A small multi-label image tagger, trained from scratch: 72500 training examples.
Rows from block 6, named by matrix and row number. Rows with one number belong to one attention dimension. Each number is 128 + 32 x the weight over its row's rms, rounded and kept within 0 to 255. All counts start at 0. Numbers have three digits each. After the name is the row's rms in percent of the matrix's.
# v: attention value (model.blocks.6.attn.v.weight, 192x192), inputs 117-155
# proj: attention output (model.blocks.6.attn.proj.weight, 192x192, transposed), outputs 117-155
v.36 086:162158116117086116112133186152099170101166121115150189076182101190092102171123121149136127089120102105122113142144130
proj.36 106:124170097166120071135140113065182177091111119036095120088144136128074128088138127076123080138101163120158171176147147
v.37 073:128104222105125177167129134118159143110083132153093140153106178155141159103175107142120161040149130103121138136103108
proj.37 093:109111156143071125163137135200120090177150151133199121087138115082167124154060152164121117168159135154105091147133120
v.38 064:133087152105141110113193201119189121147162117132150118086148105165068118116170129192097047138080046101148139168106122
proj.38 092:121134101150103186137126145111160173074140059103103152098096133154128193157134130084145136074108145159105161112143152
v.39 073:152105114084125109055114119142124064152118129087130134072089158146146181079077137112093078097151229158055151116123136
proj.39 089:150148116152150187122113125137128133149148055143101148085167120145153130152133106121160106095141082095090108101164138
v.40 107:118128194112138076136126080098115116084086120177127069130124137037087163103123129086121079133113082130122139114142129
proj.40 116:092140146139098182141168114132109136090171056138150159106121157171169125182179132136146136130148098160161086118111141
v.41 077:085137112124104164135170153145097108145167113106161089155169137190125205150139159057140167068073115137126159116141188
proj.41 097:102123079138138096133136176056108111170154182100097129161055063089140120079081123180118127062172158169100119106146121
v.42 067:158155107098133172162111181084107137160090135086123090114104085205081191146151147136123061092166142116083115076163114
proj.42 098:120147101123138136101131074083134162076149071147064154051112150184164070108148115073128080148128096132166137129117184
v.43 071:091156126116144119104135178180092170134097173139065126140158185160195076101118079171055172134134167141112174166128171
proj.43 088:110144127165139062159103096131095121155078143117152087168101081101086148121149115170190153085095113140152133116124093
v.44 087:093152167126155105129109108136085098098088109162080090157110111081111068113136132139128087169163158115113150083064129
proj.44 108:165101158134157179167145114218102147175102089126161144113122146169164142110131143131067172094134119162116084167152101
v.45 078:136125096137087183114118137150134139136224102136076123186099079097163164097133096146149137190134103111115103201139125
proj.45 099:140153145137112179069137099077108125081070040127115117129141173120145080166188161108157148127141106143114131090148159
v.46 076:121100169137160126149161153137136096096129083128166093139145141112083125199140131142103152087098113128106151088098114
proj.46 103:114163121115160130116151104177113111167147125142114185112125069161157148116164106070130062143171169115184138096169121
v.47 069:058134075100132205141119082122064057144113148139165085131061069062148145124108130076068157100136087105138086181143084
proj.47 116:115139107123124186107135117141124162070150039173105132082166148226173110126180132102190086155141099110152104089126177
v.48 066:133089141166202080183100044130178118062193209122071083157107092090094112115162126192126081162151079132089096144114139
proj.48 094:130101138106132148126125167197085138168149094139185159159143100110180191145145128111159122156101119126138155120114147
v.49 076:124211129104158143129114061108104196079094092154054118127141108114113149107125099088082112109096161086139129138110096
proj.49 103:102128143124089170116185109095128150065110052108158131099123158159144127175154142107143115089112103128142136152132137
v.50 080:088114147090103121156096116139087136130075117153082137066064100140158126047129110131075144120135201110120116146164149
proj.50 114:113152124162073160065152110057143156089148021117104144084103177156139132158167142134146104107095073132100159137113173
v.51 134:073197137115130120095079098104111089085109133147094139106109092070200115090097136103068157127151154075140122091135123
proj.51 124:098173148147076193133150115115106172054141042113108147107156157175122104138184122109162118088143108119125090137121137
v.52 344:144089156115189116099093115199125170113129134138112156081157128119133068096171075143139086113124124096087132104089122
proj.52 119:146043130134138144166142118199186152097160180110110133115130141119137145172094121139090165108107115110094149144111101
v.53 072:203168081123157123137163088140140053161152149115139148099087136168150128122120135201133096085208204105130099141139132
proj.53 092:070103183105105175097118165154148102104131060129122096143124119131133179173113144134202068106095134071110113160126104
v.54 150:184115127136106132129130169136176145154151120098138164159177178183117130164129112140161141124134113189136176138142171
proj.54 125:144112115122134059141112140136137106213102225128155092172096106060089134110065117141078149120132161151104151136122089
v.55 084:138123103123115147127104132175175096123153098123139172119148139185100096157149109132134126081108109173130174152170185
proj.55 113:141104137150114070154123158144128108202103225087183133170094120061083146089056125176066138087143154155096141139121099
v.56 075:108189169105093131048068139163107181142088137152164103166184142094147088149141109009139175097099066134123149125162177
proj.56 093:109118043149108140146120139071110108099125163111088180173083079079126157161104143193094163103193131131130113116128122
v.57 079:109171172111094107143136057116114116119134110151171106100114110101150165118146137135108059151111205099146090127147147
proj.57 116:106155142146078191068143112092134156045170062115079128099121157156136096167189124110157097116125097100163120106143159
v.58 064:098107178161186094106164071159152152095119178125106080105119145147093028117122161137152139147190126135124172117114123
proj.58 090:076160121105131082136168135074202111129092137115178139153145171106105109139176138088134185137095152096120067182117135
v.59 081:124171191120142157128194142130157128090075123120185151146201120090130118104181105146163143163110130127115146144119133
proj.59 102:137101126142144069166121102172188117189094185072168131133129107113067125109078114127091118117150141153120152172128129
v.60 077:086204166149089087089092117092132209133056198158102132198128115122155130111074135094169175164161097112127176097152168
proj.60 091:148167072119093110190163135125103099172166166158207112168136120115116101134115130180119148081113088112156113102129125
v.61 078:110136133114117160161146058183141092105203132113129124126077065122093135163158152091070017147123126097161070205139121
proj.61 104:133117076144093179089111181101107109130113049112094136114111136159153155121153104139123111147132104152135105087131151
v.62 076:087063137146134080151166142182128046137097110176049111094095112138118133089121117131092180095202108132082103129103141
proj.62 099:173086147142131148072136161096127145113178101152067145095094165146138092153122177166137064135134122133121149161133170
v.63 065:116093110146129070094154161101116076154109139075088134104139151153173096134182146116140062162114190117105174122121124
proj.63 091:129111136122183136141085094135178154151132132115093155149152059095099160072144100121097133119154100142159103114085156
v.64 073:169109120134121074066116132128120031120140166097163127148179083154163149123164127099166080115131116095106073100102142
proj.64 103:156098131078183124125176116126118138021181143141091143118144159123109143142089145131064166119128130134122095165146111
v.65 162:126100145142121157154170081114091129152115135145102090125099128092045163146125129170095136098148171160160144149121078
proj.65 121:120148178145087117112086145090135086214068127132165127155103098121171111093188130134179093165140155126132185125098115
v.66 073:145123152132126117185172093115116150118053125084151108118161129075100101121088127147184122095136159112147111147125113
proj.66 094:144176122128108130132145086121131122204127165141157113144121163083149152131081108173133147167091100159154157114086141
v.67 077:128137135125129139102128197098110149119181143161125107123132158137144164104147145160121151172133134098106118149157157
proj.67 093:099137126101168137085096098114094122077161137109133177113122173104118138162189106096101154099126128107195058155111125
v.68 144:178077181117187125119146123171139150152132148166063125086154141111121157155147080162115110078102156187112194093137110
proj.68 111:127126157184073121157095149087145121229079155127143124160093095112121108095124130173167103148117157131097202121138131
v.69 067:114062071156109089157125152092128140162078194093061073104115132152117115171140118165112111122180107157117131078095107
proj.69 099:132140129135134130124065064153161121164106113170127116154144083140176138095127077127148055158118135090150129145119145
v.70 089:121110169120159110109123182136144151171125158142107099131129162107172108076162112101161082139015082148140121104101172
proj.70 108:155147096149169172155135145056107128069123134140090112116139122121111144196117163139156144123118112099088135146125133
v.71 078:170139099124085156193132115198140146130153149140102160102196159131122200111109141079186169118201129154129169161118156
proj.71 102:127138117170150124180146145149152169170136141154119136125105127108106117086042135202122078122182094145094158113159158
v.72 074:128129169112121176168136126191113076091174168166143160119159149103068124141094158125133158085141039158090171115114139
proj.72 096:122125101172153164130098104076112148163114148118157150129076129112129102123138109177121104129143161202082167091131156
v.73 065:124093149170098141206100156159123141127099079168216125147132139115122176126126127069107143143094181062153169122098139
proj.73 102:080137112089232129148153110198191129144147048147124128075152116135131115103099143109145139099167098220121084132125101
v.74 194:162136084152150148155150122199181142095218144086133197161145153173145105082127113123143142145156146121134121156126154
proj.74 128:141105108098183122165184126180154148062199138149102120110132160144087144142056142144094142117121089136111064102161129
v.75 076:103126043127095165206150104128104153082133162132171097167102103090144110152106146123148121047081123100128087157109113
proj.75 095:148142102104219098149091120173142091091089100139142153161151132153119172130122107087114150191177156142096114153147096
v.76 091:102154058132100161122086102130139161078119102147144076132112112151128087102085154100122166075123139105198111112113130
proj.76 111:108153164090156119081146120150120087061149110120115136136173125173139191130157112048101155123166136078161060146141093
v.77 074:168171023149132128151130109110119147127137145099116109154142090168148072071089138109144102159175088147136157099125120
proj.77 109:156125143144101145106131109082117140060148149052095152179081147095102205122141143119104166109118119085048123113147112
v.78 072:144086083085147123177068147158133085159109146133086139063103103131133141083163107130086184146180096144156124169236123
proj.78 098:103137148142080127075062128087113121196095117112169081139121150134112087159222098125176187153139159104108148080094120
v.79 067:106145102144111106103124161149096023153204158151129151105108144139178145102115151085110195163175148100130141126149132
proj.79 093:137129110176186139160097172134129127241109134110086103171142096121156167127180145106119061126187125102121087087149121
v.80 070:101190154090150114133082086119116056090096054104164171126136134070173108119123102100118169175143119122109114163092126
proj.80 097:154083072163085168129106168141091104142052194101127120177135155110134128159112118151073155118137104125157137111181076
v.81 210:110123118088072088140104171158145093138155158084132206098091114185146143141167158163138132141170197079097060147147178
proj.81 118:095132092085164119139144120162112163059161113151121129082143139145107166165126118096116141090106089124180063155119146
v.82 076:118145072175062190091116173099110136095108146145156043165126194077048184142130119114071097116115001169177102109120100
proj.82 101:172129113080118148110148147089109124087181151128085125157129146101138138172131110111117107129169126102086123132116152
v.83 090:128187096130138107139100103120116110102126081118145167075114147100132136163115118096090086092142127117128091097107066
proj.83 100:108111118065214166119189134187171110116163086155090137103096078196128158094042099123081156143163146175125139113155151
v.84 076:124075120112153116139157145150140085106108124166173155195102137211141128159169137131121116060123118088100122141113161
proj.84 102:078143108064165117119152100192144121108134059143122130090157130152182100105124106100130159090133125155229068155093085
v.85 071:102130098110129111171102101140109120144138204143115119135172144179124080093138116107120188134075176109184179146163178
proj.85 088:120175107132133118075072161156091104129129108144168110213147098078170128132178078109131095138160103122159065157104109
v.86 069:065102118137117156149123151140126150153098171125171092048107097100109115101123153189103117098115184111164087123182139
proj.86 091:151152142138135116080042096162180082151122087171120083143144092090162154133142096050211076165161147080161124144085046
v.87 065:077122123170111128138065113178120122137112149129158130103137111157070087102123149060181167106096128131100127162140111
proj.87 095:167109175107177152083155145154077104117122114124088110148109161107134166119157165078073139122179141091057134074190145
v.88 075:128182065102137132078087138116125142160131083122144108174141126106049174115121147083066101111105112152123157127144113
proj.88 095:108110159151080150102090127106090103188082118137123136109112207153115138144170104119173105173143132112077135097096156
v.89 083:157124167170151134059211156093134124112132123126116130136141113137148150097184105182139039030107122134080111144110153
proj.89 099:159107142101166152121146104099122171043152150116124130118150168114121133201111145113107122115080080107160055153137107
v.90 073:197131138105119167156128165162114082110157147127172129156111136087142126133109158193108127106119055130113103103084145
proj.90 100:057172117120156135067133073101096184131133098167136128108143122093109138175104052126140105098177116126158102146128147
v.91 078:142097174121162101105128216136140072212119124141110094122127125132113152140159110160033113176133050155082138137128114
proj.91 095:096128157186071126120078149069106136223083128114167128130084128129180149124182139133190083150095101108108203116108146
v.92 077:165133114140164102106112128118118181150071050123135111120145143183122089208174112119186093107186098139109147155126132
proj.92 105:157093116141115136161180151122166156074199166169073127084117102158137078116064147167146122164090158086104164129155174
v.93 074:197126158087187155071123075145174144120190146141072129147155133129169108115154120109092139147129160159113187081141183
proj.93 102:139144193184049080179132171149169157184150108083145133119129090144100098052092134150128121113121149177112123136108108
v.94 081:147156116095145083084067131158126111119164130141172134118133096144104087104101153094053206142142222093110155151124130
proj.94 103:024184076146140168107112150147153106210145100102126131099128113109101182129186127089119141104130076122142087102106108
v.95 066:107121148124096156169144097171123176107161144155165165177162109148124079199181130204191160092130178108112144115102155
proj.95 094:140147102162139083185080130186168133180134132117124128108130077126142128069127117156144099162148147182073176153140128
v.96 086:113092134144125171155173149079133164148130138087093125226117137181233108115130131148162092169118099135137129103123144
proj.96 100:124114115097162103049123131128140160097137101126092112075119096147128127147137107081123109106093159068167083181149120
v.97 068:083105154149106118138104153110098141128138117150164068132176093159077123147121134084156185076154137127179165156147118
proj.97 086:178176179111160106152119115096131139158115199102145167142076126136179139064124112178123133172141146158134134116103166
v.98 067:174155086143087100161160103178123113143194123155202148138133151136091108137100130185069096137141125133078120086101110
proj.98 091:122089116082134167075119119083148110187142169119117144131097150167119152122176134107144073085133129120075123138174101
v.99 080:090072154120156116174174128193136104102139129099106124087148147166136160128104131130180142102153147117108083162123143
proj.99 105:130118120120164132141167136132148142104157141174098103084117129119115125148071126160108140118145118141139122089135152
v.100 067:098142139104119143154163160092134131148146196151164130133077089111133211121096121184149046170118145141120121145150130
proj.100 093:175101148145148116136126159125108070112102136146150124091114144097116142197169133130194131133086120134189159101116120
v.101 071:113082086107125102165126123154145090115116154137090131108121077141094152172092178167105116087104109137108170133067130
proj.101 085:154226127149036092095062064096162170164136143070215125235168153155098135108165144078139125157156143114117095126106095
v.102 132:115106116172122160178186104126185104109165123076168083175149138103101145100150133156209119190137159104127102214117127
proj.102 122:127123128063171145143175142144137125048134121196130120073133148153100107184098151151089128106116113156158082094138143
v.103 077:087157119134109165184155158163098102147151081118160139107110182108134200156139154073054117212155143087168078102144111
proj.103 099:130153088066207138082088125140142103109099060126147107134109142077172169112178115055206122165168129110145155132093100
v.104 070:110172131135171110160191073121139164128160124147110110119104151106135097126130127073090099175089104129083172095076104
proj.104 103:182097083140080156168135155117150120136123135135098121102080140128103096104103162199131091139133115155043164100198121
v.105 055:161112127093154166187097120118138160117152090107117100137130210154165075132169132173171144089125119149132085126106127
proj.105 094:099149102130136097162192148153111203109152166193078116080125145119147147157060121138138134135077129123129145117157169
v.106 147:075041141142152093151167094123098121179116178150096095130078149153057173173159120192136136122087196150137140163156141
proj.106 118:120153165141087124142056146097128118216056127156156113133105092125180107093157124146195079165094126117159182136125136
v.107 073:204145198114106110130172126109118181169153205132126163103119180144160124087183066112161071114146119155144123121178133
proj.107 111:141091144226107112193160179080122158137105122109170128124076162082102104175107155193194108166079114113099164111127165
v.108 068:094130045172127061156117118106146128102111170153170125132137102104231064151180088122180119077113158119122128095127178
proj.108 092:082099122106144125189149112141163163087085107134090151133155153130138124096055157136132148108094072143186154182104126
v.109 314:139121120123164109083109126117044128142100103140126165090109082126175123142156126150090104104102134141134119081149091
proj.109 134:153121132169117124109077092117140121163131125062118133185135100119175150071143102091168121180128140086090165147120124
v.110 107:165158099107116111105170119183169115101160113131169150101146148144193101138147130109142099138184159066118105122076114
proj.110 116:119110099088206146146176129184169108060191116109096148116167091125111165115068119114089171093137119153146080147115098
v.111 081:113135121134106105117170110145111112159118126159170134142086135112180159126172165088118139172160100060129099106124115
proj.111 095:073130138100155100142092089186148084177149060156088125157115116144199102125140113124162137132133160129181161143110101
v.112 064:096204186147118155119142146120143113112140128113106142143127116137223041112172127098112120162134102138120154125078110
proj.112 093:152102078147100128153138169150163200144187102152146128162113128146089080091066132178093066123193087159083129138176171
v.113 072:114096111113109125132096063161162109147179128115145176114094120069104200105051129114078165109137068179125137153159121
proj.113 102:120122158166069122150075136094095095172074145158148114168074127122147100143182125140117106142171151112074194101116174
v.114 114:097170145071079149074064139121120170104162131105118175110097112130196092122153182175111146134189136070097057120103143
proj.114 110:120130108108158138095136096165125144036192081088119136128174152139121146135149124057106148103144114097165046155122093
v.115 078:095164086159094106172098107113130081124107138147174121135135111118101131118117154183091131128149159098152173150082099
proj.115 115:107181144079175146152133165192178130140139076093132101102127059122145127082104135098131173120146116185059113126127102
v.116 072:167152088146140108148140138125118120135122142150200118137133152086123071123113095156155141125180101102135128161142106
proj.116 097:097113107103163122170165177195158126164157106083134117126116090164119106074067111153104161085092109208073163130139150
v.117 072:100084114159104183131110141165110103162158167118089112169095150141177058107184112101140138159177045134139147134163154
proj.117 091:180103150133119113120117120075120150125133144142082115147158140095103129179130114171143116119095139061132149156142091
v.118 069:112103128145126055115143159119107131181189086138103111119098131206069202128140161134110100150089214098180099176139084
proj.118 093:112183140111170123107157058135160042077134070149137143162130131062150154127163125166136134165073148108116137123081126
v.119 070:151082128117141077114135122139161107110101084094101131087114096136169060181103091139122098106132101170167133084046081
proj.119 092:139123097064177102142189126145160145092177156180110151122180146130138172128069129124053138114099136118148111138159151
v.120 061:146074131105119111148126160142126106176140177118170074074129116025089096172116124142150160153114150107118134151121101
proj.120 098:110154128171098139165096156120165118181093118102109154163119084156146104073126136144167113148134120195087195082104089
v.121 087:102143149127125159066153178111114166131169165117093124130173122118135114123178122113188174137078159134134159160177165
proj.121 092:162142112190098129110113105089115095104079115109141110140148137098106096116152157179162079136136106122167099135086116
v.122 065:144042156126077096131068066126104111134132138136235152073113114027166135106131151147142116227199179114120085173110179
proj.122 092:125115099157171129167152135150104110061133129169051123099137166119118158172129196103181175128120129171118135108146065
v.123 079:141117107130165089089098137129130166132091057142134099118162091128119129121138109083224138112107107119105075138161093
proj.123 101:140088140100147204133162101140084134000165161147118133080133212116083130191101164138099136130142132114103114112173130
v.124 080:127068124171157146116146158055147121118049124105072090140160104121127104171119109173154168159129061145113154179104119
proj.124 105:138123108086115089122134125168109183092158160186163151122157147118116072156115134165087125082116123145183105138146167
v.125 065:135124080105121151073104122121069095170144151136105144166087159098060146099105146128068194102133087145116091150169134
proj.125 097:113119165084136111091102106158075112057110101167127099145133138137124145201179134062132136094162177079133083145083104
v.126 075:097128150172089042151091098128159102150087109110104071154118171131128068173138145112147111113137071120141118147127109
proj.126 094:175136099081166132150133116149136085068155133184093148110171135153165114130109119111129096164078157147164128119122110
v.127 197:146140118111085144096091162107102132135129116168119153114113115101127140165074162126039126053118105177122157094134062
proj.127 126:122151140164070129094094128094113091199100119087159155168116096123153114100182120095147114127163154121115184138092116
v.128 095:138094069155109156157147183105138133100080109158115131082175086169087123082099127143158188104159169109176097145161112
proj.128 101:074135114081158098126182044114111123128099136110115122129146142107149142137137133164145106104168166157122121149083156
v.129 067:140120184128132099084117200178119097134172151135223107151142121148116102110082131058166086162083183091101126128078148
proj.129 080:136121117191089132156186124109128123106166131105111145105092144113159155150087082164085131123170057145075166088129169
v.130 064:081162120145112175062138153123119209174156114151152175174109158128146121133156122105151130092146129140089067083115100
proj.130 086:112093064112138123075108129081206149167119137167143090175126102131165094187100106145170114173063115097105167195174148
v.131 081:128093150126097121133054131160142125150101085102191164065093112132150078120126129073052143128153143127166103168079105
proj.131 092:108138133104180125111096130129201158075109111128084170103157117124144146119082146149142130185120145122165112135156125
v.132 084:081102117150124125166179151141127102154112133122163152160117162173108070155115109172115138130091106115139125103104123
proj.132 088:197085125118173141108130185190059149185144125147092170107188150151111181148079165154132115111171164160133141055164129
v.133 080:112217217078161204089102166107111157107131096145115086092156136108182136092144146081168161107149091143099121115174145
proj.133 098:101087119154129115117149088114188107124046098098163166125121108135126109146120118125152159118105156128184137182162111
v.134 077:114138173094096135076097094105156163108102124126128126168120103068153110131130186088106092172125120170093151119144104
proj.134 094:107098104102099154138075119112140115124112095151153118169088082116136099151182051096125175143137121126117143216114158
v.135 073:097133119109074169079084145110202190057211140158172132137107102150218096109151123163128124137148163135127106159139089
proj.135 083:096151124094128142156161066182130071096049083140104149105189149181135109119123140124119106098116153131164113164121092
v.136 131:142138122189145146115150139149097107101181103115150088156162149157093109105091106065138157132128105123102144120192175
proj.136 108:128111113159150121128171137083096143121161206113098114126108182109096140124106178207168079101142133116106149067156149
v.137 077:149140108115140147093142088141167147113159119148138079140134130134141119113153127139105127122195150140104093143092111
proj.137 091:091111147155127101120154164108132116150130173141176129137071131097150143134128084169139114151097113157130130199104118
v.138 083:100129120100104179147121145119106135132056181103164134073111108116133063101171159184090146006104102113126099096130101
proj.138 093:164074080120196120104122083172151126125104078166077151133168143130096191116144141109125106164177229122139113109103118
v.139 071:137127101103089142119104069167160109117113173114129143157156154087195118124159124107149175100159120137142123141078178
proj.139 090:048120145126148181139130127098190095082118098133113111089105108160149115129128144078120068183105163123147132112135106
v.140 067:161105114153104118102132122154151185140117039145199175123135114089102115147086118089111074160122152117179109193138089
proj.140 088:079153108132141172163088153082099078151133165158102139148074138159130125128137095170100167145067085104062135128181126
v.141 078:176019122091141125176184165126172114135081116122138172090136117152112202148179120224142089022103113154137103156098130
proj.141 092:121143118112148133125087149170174123169177159186144173141079144131097107167101122123131110130187161182127121187105107
v.142 077:154131120148134047060084127157150116107097105114168156072146124114153166176133124104068134110096103117136104170134136
proj.142 081:121162116082087195110121102154071127074146122140088135193148174163180138118073135191115161124179110124109126131169166
v.143 076:090165163137178174175100084100157177131151136159043192109133170098145088089144117105155095104084115136143120115134107
proj.143 095:121160172161096101131094133186115111157135144120168089162133142144138137114116140130070131153107122207107119152077121
v.144 070:110185122088152139157064099127139070138135140148169125137151125092165136176194176099109147147171093115103088124123135
proj.144 088:108126142087096149113065109146134120108078125128123113127186110119146086145100039141089177097170152128096133103092094
v.145 073:102121191138098164113159182181122118107194141101073220099112117163131091080190181126087175075131191146125146155119141
proj.145 089:171110113075152142103110052228111158073128070086082135120185120141098198143117151165185161106169158129119123114176112
v.146 080:074145093097077108086077179107133119167191136118101162173114096115157160146168153178112217080135184094098118096137109
proj.146 097:177131161105169099128146070143168073110116104120085103067196139146128154129072202121088096125124097113129128155102125
v.147 072:086144129173072093188090115094189147094153127170147073206140097071091067144149139115143152098107124164136143107119157
proj.147 092:101158104087148127115123151058134084138091136121156160125090147118161110118162182170079127127134149083110122153074168
v.148 069:179177114155134121081144093115098050137145205131191128162112172201063146083151157134111118122092113102149100128144081
proj.148 097:152099174139142064153142124214087092114104088088113088102216139184069110132089089122131125091104135171167150142126123
v.149 198:132099098132126130101113090129175151158142048154176126117121074125178140139087136131116075103114130201155128167127087
proj.149 121:147118148101093149130118141101147095231130120127134152127072175112179133110138165136158119166153130093118077089126125
v.150 246:126148086128093124148118093130105139148132066199181170130131128167146111106086091093122171098145098108131101140107074
proj.150 076:135105158082101112199166123128123115178159142155171154154136159203103129118115175147119159114117120115094124099123081
v.151 070:107095096146163032111128137104142156117070139116048114147123153071129136147120152180153100172116217111116122132125100
proj.151 081:114128121123126166139114109068104098172171137144152184204074101103123096126181089128162210129134120085095163150103160
v.152 066:144148111087118111121119099131153133155156142141093074128143089086148164061091152057121108193125173116125151091145180
proj.152 091:102169147148105154130092125186168166116118118091107142118105168147071105174155133148070084144128130081116134089153098
v.153 068:134112191098171161102103199138129100084125064147159095080160125172141177157070157058121078118071148139156113109136152
proj.153 087:059143106131086131153157125128199110090117149091132122130088128123105101123131103138106114093123110116109107171167112
v.154 079:098184145090090158094105138135121137166167103146071120154099159132172135141140158098108186153119154116162134100161158
proj.154 091:091126142133139111139147134212135091058082047112128128096190139163106113146153067165137116157127127118131137108134069
v.155 074:116135089126096083140131125148153120101144151148198092138139144157157125159025092125171161097190109096123105118053148
proj.155 094:189137138152193128136162157122146136169092122115098084141183161115102113093135148159170142110067071128150118148157066
v.156 077:240124156157133129198145066090119146148131088118136081122094110126158104149117162241166108126150114152164090057129090
proj.156 096:141125175091137100120117105136113119142114145069159119143172081114128116068172126089126182073085133155162079205106130
v.157 382:118171090223192167088136107120114133104118110080133083166142143123144121122154120100134149130114116106133109179125138
proj.157 131:121130143125137118125165134095148121129138148116128109113161148152118133089139161125170118129146123106132076070113175
v.158 079:196107099109127146117174135156140171153161190159100112095169089148113131147111126128154081146157119134105199146103122
proj.158 095:181143097134078149125090195112091147134136176123124087176061153092131147105118157174146148104091104156098140124076129
v.159 065:069110096126184135190175107101136159090107164156093181082142112133117140098137111140147170138107108138088149180152120
proj.159 085:141133121136149133061124125158086141120148107080118094152087052129139138149175170127081042130178099101140130131187157
v.160 077:113064168105110165123140055088158148139129087128118118134152122081157056155187077173124061140156163144175099120088123
proj.160 098:103148171067126143143125189132099137108081146140139120177112095154162105148133191066107125154093105097103125176129170
v.161 284:115154160109131113085129132121132179130108129108103166093114201134113143206129187119123085130147147131160154124070173
proj.161 121:109105107138125072147073131130217132211094127128166100111151085109120144118097097061141143158139156148177128166100132
v.162 085:132125121149188121130201108138147067151108083084150137092159095094177144138162114094135126143133096150088117133137173
proj.162 105:125099143108094182115127157117084113110185172136091160160018135111135067152117145170103105131121127136052172156155134
v.163 081:081163167093161132172171196130174119136145099128199166163168142117216115087131127053131159129145131111104087121152136
proj.163 095:066132141112085169107117068117168075091063088104138110126125160079112068148105122147071173169133111131092167148088100
v.164 075:127160172114184089171084157129098125142137086155149061136091101151085199149084107110134182108084145150161133109155121
proj.164 095:133132122121093124133193072107100094104118077125147119143096134113126120104187146182164089117120107098174128111125161
v.165 070:176083095141096059132183149158092142135107102090041127125080107159122041116154115174174099134092107176175123111141106
proj.165 088:117141195112123111125164136151101116164108088134094108099200132106085176106202142117115153119075157141164062104119128
v.166 066:103194141123159084162117159139096147126054183164082111108146116188149164082121100162127152149123113108102180103126149
proj.166 093:180115144123132138133188116139099103122165131083107138106125181138135135110138188140135118110110130098112079071116155
v.167 063:141163170122195145100112149115151141115102150119128085086141098140137140105081149160133031150088131141155114113140131
proj.167 098:157136144079100106137089073169165186114093101140103139160105092100103115117123109121136153098084132147140175222118092
v.168 066:152132108141176142107171145158137132135198151111158088222126167116092185156110168172133077075151109141167084149129135
proj.168 095:045171131101102117200121104130175149088107136148154156154100119100197088130151123190158168107144109133075147145092154
v.169 200:164104174080158101128115185168121129112134159127143184091148147156195110141135098137142101126132142115103114067091117
proj.169 125:173125104140118145133100113173126143099119133116096134172125093124124135149096092118101152127083109163110188176155098
v.170 089:130165134117088109101093118117148121094169107131160103194152124114119131114117156142118215106152151151167120106118126
proj.170 101:114134146095135135170139076133185140150080110081137116131150087106171115087169096097163174119105117128189106184128123
v.171 084:196113138114126117148157127139097174089157086146145129124116085121134079133098133199168121107132199189142123143140110
proj.171 091:112153139081136127094120124134139166122126139080121119152171127137141139094179128133121182105082132146176131200122163
v.172 081:123107133117161124162114147130086146129093170139136117169054066092110157083101116218106119112151146076148088122123097
proj.172 104:123157157129109162089187114122074111083136076129109156077144183146142126160209104151105138121110141038142107083138158
v.173 080:126130087099142222136139126186179111121129109109148151142172130114118193134112119102102046078090132121132148174110135
proj.173 098:092124129120089113084110159081158101091126133147081141191072159142142091195117110187109113171170141153066162193121122
v.174 078:158168095145154176076129118174119094130122143089129118131144104141139106085144132120088111131119118141120119151117182
proj.174 090:117141126145116072150145099078151151153124114092160105152143107125103145117146098108165138142176110164182162191118078
v.175 077:109131162094152158169142110172123124152103132157173114118150071148149140149098164219150167050139156109176117105150072
proj.175 095:104169155091130119060136094111125104096135084136131091111097142091126140113204103128099152153142170144182121143036129
v.176 064:124048095139104144112138095102108114146120055142150149147126126147135152123177148168104177160213174133048115121119073
proj.176 085:100103147068139163089144132167099140114085136092113122077205106104096195081193149065127140092129166090160132150106138
v.177 073:120127119168057097141078045093113101107114119130177163170091109150164094126188165132131157137117159110156052119109103
proj.177 101:155161126115148154099154094169129125076097069054101114050189102108113097129156104081121160150115149126155101129120143
v.178 070:121114166104131079147092144161114115163092122142127131146114089076136192087114142131152147186104075163058158143172166
proj.178 081:139138099154046191131139150159098137149165172110166108115118185080106140114120113110094090108193056110123201099127163
v.179 079:124096141121146143127087198123117113103155102112228132121168141223147196161165109131053228093155128134107142137091114
proj.179 094:112115169118164073123150074089121166071057108164132097119190101144104086107127124118158101119171123128161089186166085
v.180 070:063087068143079068130145136123088111102068108157129119098136100151120093150055173172113121091137064105085121128100150
proj.180 087:142203149117170189110127148124119124117093085089118130118214145171143149146192074066134217147159161121161084115088147
v.181 085:130130106135039150138132152159169131111146092145194131121159117161105085173165143156104160091152187108147150156121120
proj.181 094:137101113082166106145094084179139109107142108086097119165192125092153105085101187151125158124154161154143103133138133
v.182 090:168048161132101160197083153158140152182125171124105123092098105121085136153141093186131117148129162116085103154134129
proj.182 094:095134147104138154082124162121150141109184166119107160107083184137156108161131160104108157142092124111165064131122177